Weights of a small image classifier.
Model: 11.7M parameters, 32-pixel images, arch swin, norm layernorm, activation relu, patch size [2, 2], depths [2, 5, 5], widths [96, 192, 384].
Training: soap at rate 0.00098, 40000 steps, held-out accuracy 79%.
Data: 195000 training examples, 26.3 epochs.
Rows from block 5 of a small image classifier, named by matrix and row number. Rows with one number belong to one neuron. Each number is 128 + 24 x the weight over its row's rms, rounded and kept within 0 to 255. All counts start at 0. Numbers have three digits each. After the name is the row's rms in percent of the matrix's.
After each neuron's rows are labels from the 100 images, of 14976, where the neuron reaches its highest value: "place" is the part of the image that holds the peak. Only what is clearly more common there than usual is listed. The data: rendered solids tumbling over patterned floors.
# fc1: MLP up (model.blocks.5.mlp.fc1.weight, 768x192), inputs 0-191
# fc2: MLP down (model.blocks.5.mlp.fc2.weight, 192x768, transposed), outputs 0-191

fc1.396 089:114128128121126127129129116127136130126128142128128127128150128127128128128128129127000128128116128145128133124138128128123125129128137128094129129128128128128123130128126078128130128172129126128146129124128128128135127128130123128129056129133128128128129128126122127128127127130128128125129128021128128128117127136130128128142131127129176128128128127151128128129129127128130129129128130128126128128128091128126121125128128176091128128129129128143129126128126130127101128127128128225128129133067129128128120126131128126128131126147128120128128012128128128128128128128128128128
fc2.396 259:126128128128128128128128128128128119128128128130130129128128084128061132128120128126128128128128143128118128126128121128129125143128120128128128128128119128217128128126128132143128128128000128128128128130128128125130089128128128129128062128126128129129121128128136088129129128128134128128128129128128128128127128128128121128128128128125128128128128126128128146128128128126132128128128128126128108127128135128128130128128128255152128128129128127128128128126128128129000137255130128128125128128128124128128116116128128128128128129128128129128129129128128133127144128128128128128
place: top left

fc1.426 087:129127127126167129128119128136128128128127124128123129040129140128206128128128128123126130127049123127130133128127128128127142128128128128127128126128128127186124127128128127128128125128125129093136128128128128125128129129128132128128180128127174129128127128088127128128133113130126126128123100126249255128117130131128130129128128128127128077130128128128127125128143136125127128125108137128128127128128128125133128129127128128128128128128128128130128130184128127128127128128126131127128128128130124128128128128131128118128128130128193128126116128128128127129000126127127082127
fc2.426 128:128128128128128128128128128128128129128128128128125128129124127131115127128127128128111128128128128128128122160129128128128128129128128128128136128128128128128128128128128149128128127128255132128129128122128127128128128128128128129128128128128118128127128128119133128067128129123131128130128128128136128128129128128128128128128128129128128128127128128128128128126128128000128131128128128130128129128114128128128120128128128128128127122128128128128128158129128128139190132128127128127128128128083127128128128127128127128128128128128128127128128128128078123127128162131125126127
place: top centre

fc1.119 043:055127140128130128102128128126153127136128139130166120131130122161122143137131121128128128128131128128154115127128132124121128128118132178128128126128127102128129127128128101128123131145128124202127123153128128128102127128110133138127129255129128099177127128138128126148135126082225128151128181055116132090121032128129126127189127128133046122127134129128133128127128082089124126127130106134125152127107128129130128128128128136140137149124124122156128128124130130134150145128128128138128125174129128127128116109128132111128128127128122128138128126130145135127131128104128157128
fc2.119 033:128121124131128129079128131128127125137128127136128158131128105128111128130151129129128129128147143132123128127135128127123128128158120000126127128128119132136138135085128147124124126134179127134125119155122129119128125129131129128108157141126128149129155126122127126128128089123106132128131129084128147127129131141128045120128129134121127127123128048128163132163128128127128125135176128128128154126113128132129126138101127121134091128083127121234128133128128127128137181129138138115125124128118128169121123109133031128129128135128133145126119120137128170123137080129128128128
place: top right; top centre

fc1.591 023:130129164144165128158128128193125053103132148125117157129097135131130129124127130095128128128164138127130134127128128130128124124125126122112255128078126108101128128180127127128130130125128148127128059120128126112141133129128135129128128078128090127134128128133128132102136124127165127134117122193208127141125124100120131120127109129137126130125131113131128128126128127112138105140119128128095127086131128113137113098128126108128129126153094129128128128111128167134128126128125132127128128167126129115128128110127152129131124133127111064124135213119125128127119118129125128162
fc2.591 012:129141146159118131120124064126129059177124129111128119127142128100128103127124129128120130156079128130110128126129145128126144130128133142128127116141137100173122087136128128131109115130014091129141127137103128128126155131125134121127076128149179127124125126128143096128128120118128128128153128134061154125248110134173142132128128127081154128128137130128128140114137158130069126158132121134144135130166129132127121128128128135080132128036127125128130102122127125131121128110127124129128153109130136125128132057129110128128128130128129140061125156119153113063127129126128123126
place: top centre

fc1.192 170:126132125127132128128128128134128128128128128128127105128111129128128125000128128118128129130191127127126128129129128129128173129139125150131127127130128173128100126127128128128132228128128132129115127127128128128128127128129128128129128128131172128124128140118139108125128128131126128128129128129128131128128128131127128128128148128128127255127126131126126128127128124128128128128103128128128133128128128128134129132122128128127128125127135128127128132128128124059128128128129128130128128124127128133128134127128130128119126130129152255128129127124128128128128128062128130129
fc2.192 101:125115128128255129127128128128126128128128138128128128128128126128125128128128127128128128128128128128142128128128127128127125127128126133128127128128128129128128128133128128128131007127128128118128124128126128128125148128126127128128128127128128128128127122128128128128129122129128128111127128128127128128128128128128128128129135128128127128129128120128126128128128130129128128128132129128128128128128128125128128057130128128129129128128180128128128128128128130132128255125128128128126128128130129128128128128127087128129127124128255184131127129128130127128128128146128128128
place: middle right; centre

fc1.302 034:115135126158120128134128111129127130128117127132144128127128130130211117125128153128110128162129128128126127129126128128128129128130128127130130128130000152133128129127128118128121128124127124128138117141128128130128097146133255128129127131128128128126128125127124124124128127120128127128129126131126129111131131131126134128127128129135128128146128129124125128128123128133126135127128128128128133125124128128133129128121127128127128147032126123127128127125128132194128139144146128127128129129133128121126142114128134129154128128127141127127124127127129126116129126130129126132
fc2.302 245:128128127128128129150128128128128128128128128128127128128128128128128128128128128128255128081129126128129127126128128128128128128128127128128130128128185128132128128128128131128128126128128128128128128128128128082128128128128000128128128128128128128128128128125128128128128128128134128128128128128128128128128128128127128128129128128127128128128128130128128128128128128128128128128128128128128131128127128128128128128128139128126128127128128128128128128128128129128128128128128128128128128128127128128128129128128128128129128128128128127122128128128125128128128128128128128121
place: top left

fc1.734 010:053121126128161206116128124129136070124128135128160131127151125121121133130127128126082097118113146128142134127124134128117179126138144129130126139128128129125128137104129099195124100132132119183134165174128127129137128129127127119128117137091129118130130128132128125130126167077189129101130149106128124140109127128126128126087136129128189128115128140116131128146130119127086130227096174128062128139132128133115130129128139168035130146129126128133131128128128024090089128131128104129128125171126087087128127093128127127095130110129110114121126136139125130125146131124136134123
fc2.734 008:094136126128126176123128128128132127131181119121145128128128129128102128127128126123127129128135128131129128131129136125126117128128120126120122142151128128109128128126133139123128142128146125140128123141128121037102126128106127128130077130101080130236142128127129090125128128075144137126127128121126126136128141128130127128143125132115138128108082063070128145120128118128187136128255119128124128122136130168128128114160114128140126129124100126167120134146128169134036128128130081105119131128120128132101139125127124107132124136129130166113094146132129143112188128148127117121
place: top left; top right

fc1.196 187:128125128128139128129128129128132128132127128128129127126105126128128128132126132128128128128129126128124120126125128128128128123130128128129130128117129129129123128127160131121117177124127128129132141128128129132128133128128132129129132142125128125128126140118128000128129129128129128151130127112127128128128129129128217128121127128128128128142128079129128119128128128128127129121139128128130110128112128127128128130128117150138118145129127128128128128134132128128127128128128128128128128127129128128128126117129133128134128128128128140129137128128128122128127128120128128128
fc2.196 174:128128128128128129128128128128128128128129128128128128128128128128150128128128122128128128128104128128161128127128128129128127128125108128128128129128128128148128128128128128128128129128128128129129128124128128137128131128128128128128123128128128128128128121128128255101128128128130128128128128128116128128128128128128128128131131128128128128128127118128128129128128131128128130128128128122129128128127129094128125127128128128126123128128128128127128128128128129126128128130128128128128128128128128128128128128128130128129128125128128128130140128128128127128129128173127128128
place: middle right

fc1.491 072:165128128126110127128127106127128153128125128128128115128129168128126141152130128141130128128117131127125128129128128129129128125128128132128117128128139128128016127127124128122128128128128128079127129119128125127128129130127128128125085127128000128129125121129128065128126128129128083134129126128128128128130128129128129128126136127128130145128128128125128128128128136128126121128128127129129128128127130129124128145129128128128127121129128128128128122114126128127128216128128127106128127127128127129128128128123128127126128131128131080129217120128128126128128100208129127127
fc2.491 106:128128128128000112128128128128128130128128125129128128126099128126128128128127128128128128128128128128129123128128128128128108128128091128128128128128128128128147129119129121128128128127132128125133128128130128130127140128129128127128128129099234128127118128158131128107128131128128128116119127128128128141128127128132128128026128128189128137116127127134191176127128128124127128131128126128128128132128128122127128128128127128128105128127196128128128128128128117121128119128127140128128128127163117128128128128128131128129130132128255128127124128128128128128128126129122128128
place: middle right; centre

fc1.517 096:121128126128144129131128128129129127111127128128128128129130074128128159182123128128105128126127128130123128128128124128129142135131119124121128128139130129137128128126255128125133128128132125097122129128128117128126128125128128127128128128125128125128131128115207128128126129129127125128128128126123160128131215133126128128128127128128130129147128127056107128128124127125130128122115128128129133128118126127126129129132129128130128127131154128130128119128128142129129108128128123128128128129128128127129128128129128128128131128133128139128128131125127143121124134124128128127
fc2.517 117:128128128128091128131128128128128129125128129128128127128127133128130128128128095129128128177127128124136128126128128128131128128128128213128128131128128128128131128120128129128127128128128126125131137128129127113129128128128128128128128128124128128122130128128127128128128128129131128128128121128128128128119128128128128128128128123131107128127129129128128128121128127128139130127128127128128128128127128128128128210128128128000128128128128128128128128128128130128139128129128128128129127128128127128129128128128128128132128129128128136128129128129128123128128128128128126132
place: top centre

fc1.145 009:143117098124000109129128149128128128129128128128143128128105135138128150120115132128128130140130142128122128129104134128129126136122193092123132131127128171128133123131111107141173148141128203142163124131128092121079127143129124141128129128129000129130129120159122089116126120127137128126129133051139135128152126128126139130129128128127128129127130127133124128129127127125132123135149132124179138136128116126128142109128128128140136132128127128115144129125128143205136129114129133093128101125119139153128130116127180129123099134128103131122128156120129128128142104164111102133
fc2.145 006:127141128136134118125128120135129130128101154255128133115133129128125128181126107122128118113163132129075118133127128128098135127129128133131127099133116132132135127103129120117124128129171128140126123129133127152128182130128131123127114128134164129142131127185131047139128125078136120128083120128130143107133131132131130137126127130134128119127126096255126180134137126129121126122136128128116143121131131133129128146130106128013088166145110128129128128128128116082106116117125142126116125105130129131093128116127134128129128209130123120120113131116129123131170117138132118110
place: middle right; centre

fc1.531 011:129128128128135128130128131043161128128128143128122132085134119125157139116132118142072129131148128138110152126133134128123124130128127120141128128115152137121119131109125125132128128127135123129141135147128139109168125128202120127128128115129124123125000133145138142115127053128127128148128126127127131121131154128119126123117130128129128127128128094128134128118128077162128132121126131128124129132230195118123095125128128122125128124130110128128129135128128161150123112128125127127128206173128134115128129110128127128125124062128116133099129056128112128125146130129157131131
fc2.531 006:140133152129106128107122129126127130128133038121128124128128116125075112117127128128109128122129128129128144125129128127128114128139128126126122128129144127142129126103128127127135127128127128130255128153129128127065128149058129129127030116100128136125233129091135131121128151149125128129132127190126131125120143129143118135136128126126116127113130141118181132169127134040130155128055114118126151132103130128122165081128127128154123138128131137132127128122128147128144134133124128127128129121109130128128126105133130129151112123131131126130053129128136128069143121127128126130
place: middle right

fc1.450 097:128128128128119126129128125121129113128129133128121125128131128123131128128128145135000127000132132128128129127130255128135127136128128132121128128129128123128128136128129128083113128193126127128128130126128129096133127129131124134128064166128115139130140128128128129128131122128128135149129127112127128129128128134128128128128127127127128141123127123145128131135129128129117135132128128128128128110128129128126128130127110128111123128127129128128128127134128127128130126129127186130128125129087128125128125112128109135125128126128128129130049000132127130128129127128128128119
fc2.450 091:128125129128130129128128153128128126129132120128128132129130094125128128127128128127108128128112128175128128100129100128130128128128127127128127129129086131215130128108079128128126125128053128172127152116111128079128124128128128139128128128127128128125128127128128128128130128126147129128128122127139089128127128128132128125140130126128127128128128130129128139128128130118130128129128128000139128129128128131128192129128128128255126127123126128129128179128128126153127129128128132128127128155128124128128084128127128128130128128129128155121128129128128227128127135128128128129
place: top left; top right

fc1.459 047:132130128128126121248128127127131178123121128128128125130103128124128138127126217128130127128127127145129128114127128128127128160128171128126129124113128127124128128105133124128147124121098128129128250131128128128127123122128128066128123123129127128128136129124128178128127128131128127116127128127103175127128126128115162126126157128113128126085128060173128125185128129168203134128199127128129194127058128142128130125124129128182212130126128131123129126127133132128128128136123128128128128128128154129128103128128186161129130108128128116130129177128128129128130126132130124129
fc2.459 036:131128128128126128128128129128146117128114228128131129128128117128133127128128255098128129128128128126128128131128130128125128133128128116128127124128170120131174127187179128128122113128122147147133138128128127130128128128126129128129128128135132126110140128117074000128128133132124128129139127129129128118128122127128130127127128139125131128160127113126112175148128125139118149128138127126128129143128124148128128101137128128127000127128128128129128126128127128122128128128129127114126128127123119134128087088128123065122128128128131105085130128125133128129128128128123129124
place: top left

fc1.258 103:130118127127130126130128128127128131128134127128129128128128128128127128121128137128128128128128101128000129128118115128128128128127129128123127131128123126174128128129128128123123129119128124128128127157128130128128128128128128128128133128128129127127149111128128192127130128128129128128119128128126138128132145128128128128127132128128123128178158132130127128128126128128128128127128129125128113135128140127128128128129128128128129128128128128126126126146127184128128128102127128000128128173128130125128129129128134127128126128130128119128128127119127128130125128127128127128
fc2.258 097:127128128129129128128128128128128255126128128129128114128126128128128128208128128133128128128128128128178128128133128127128128132129128128128128128128128133076128128129128129128131128128128128079128126126128126128130128128128128128104128128127128128128137128128129128128129128128128128127128128128128128127128127128129128128128113128128128128128128128128128131148125128128128132125136127128130128124128128126128129128128128128125128112128125128130127128128128128127128129128128129137128115128127146128128059118129128128128128128130128128128128128128128128128128128255126128126
place: middle right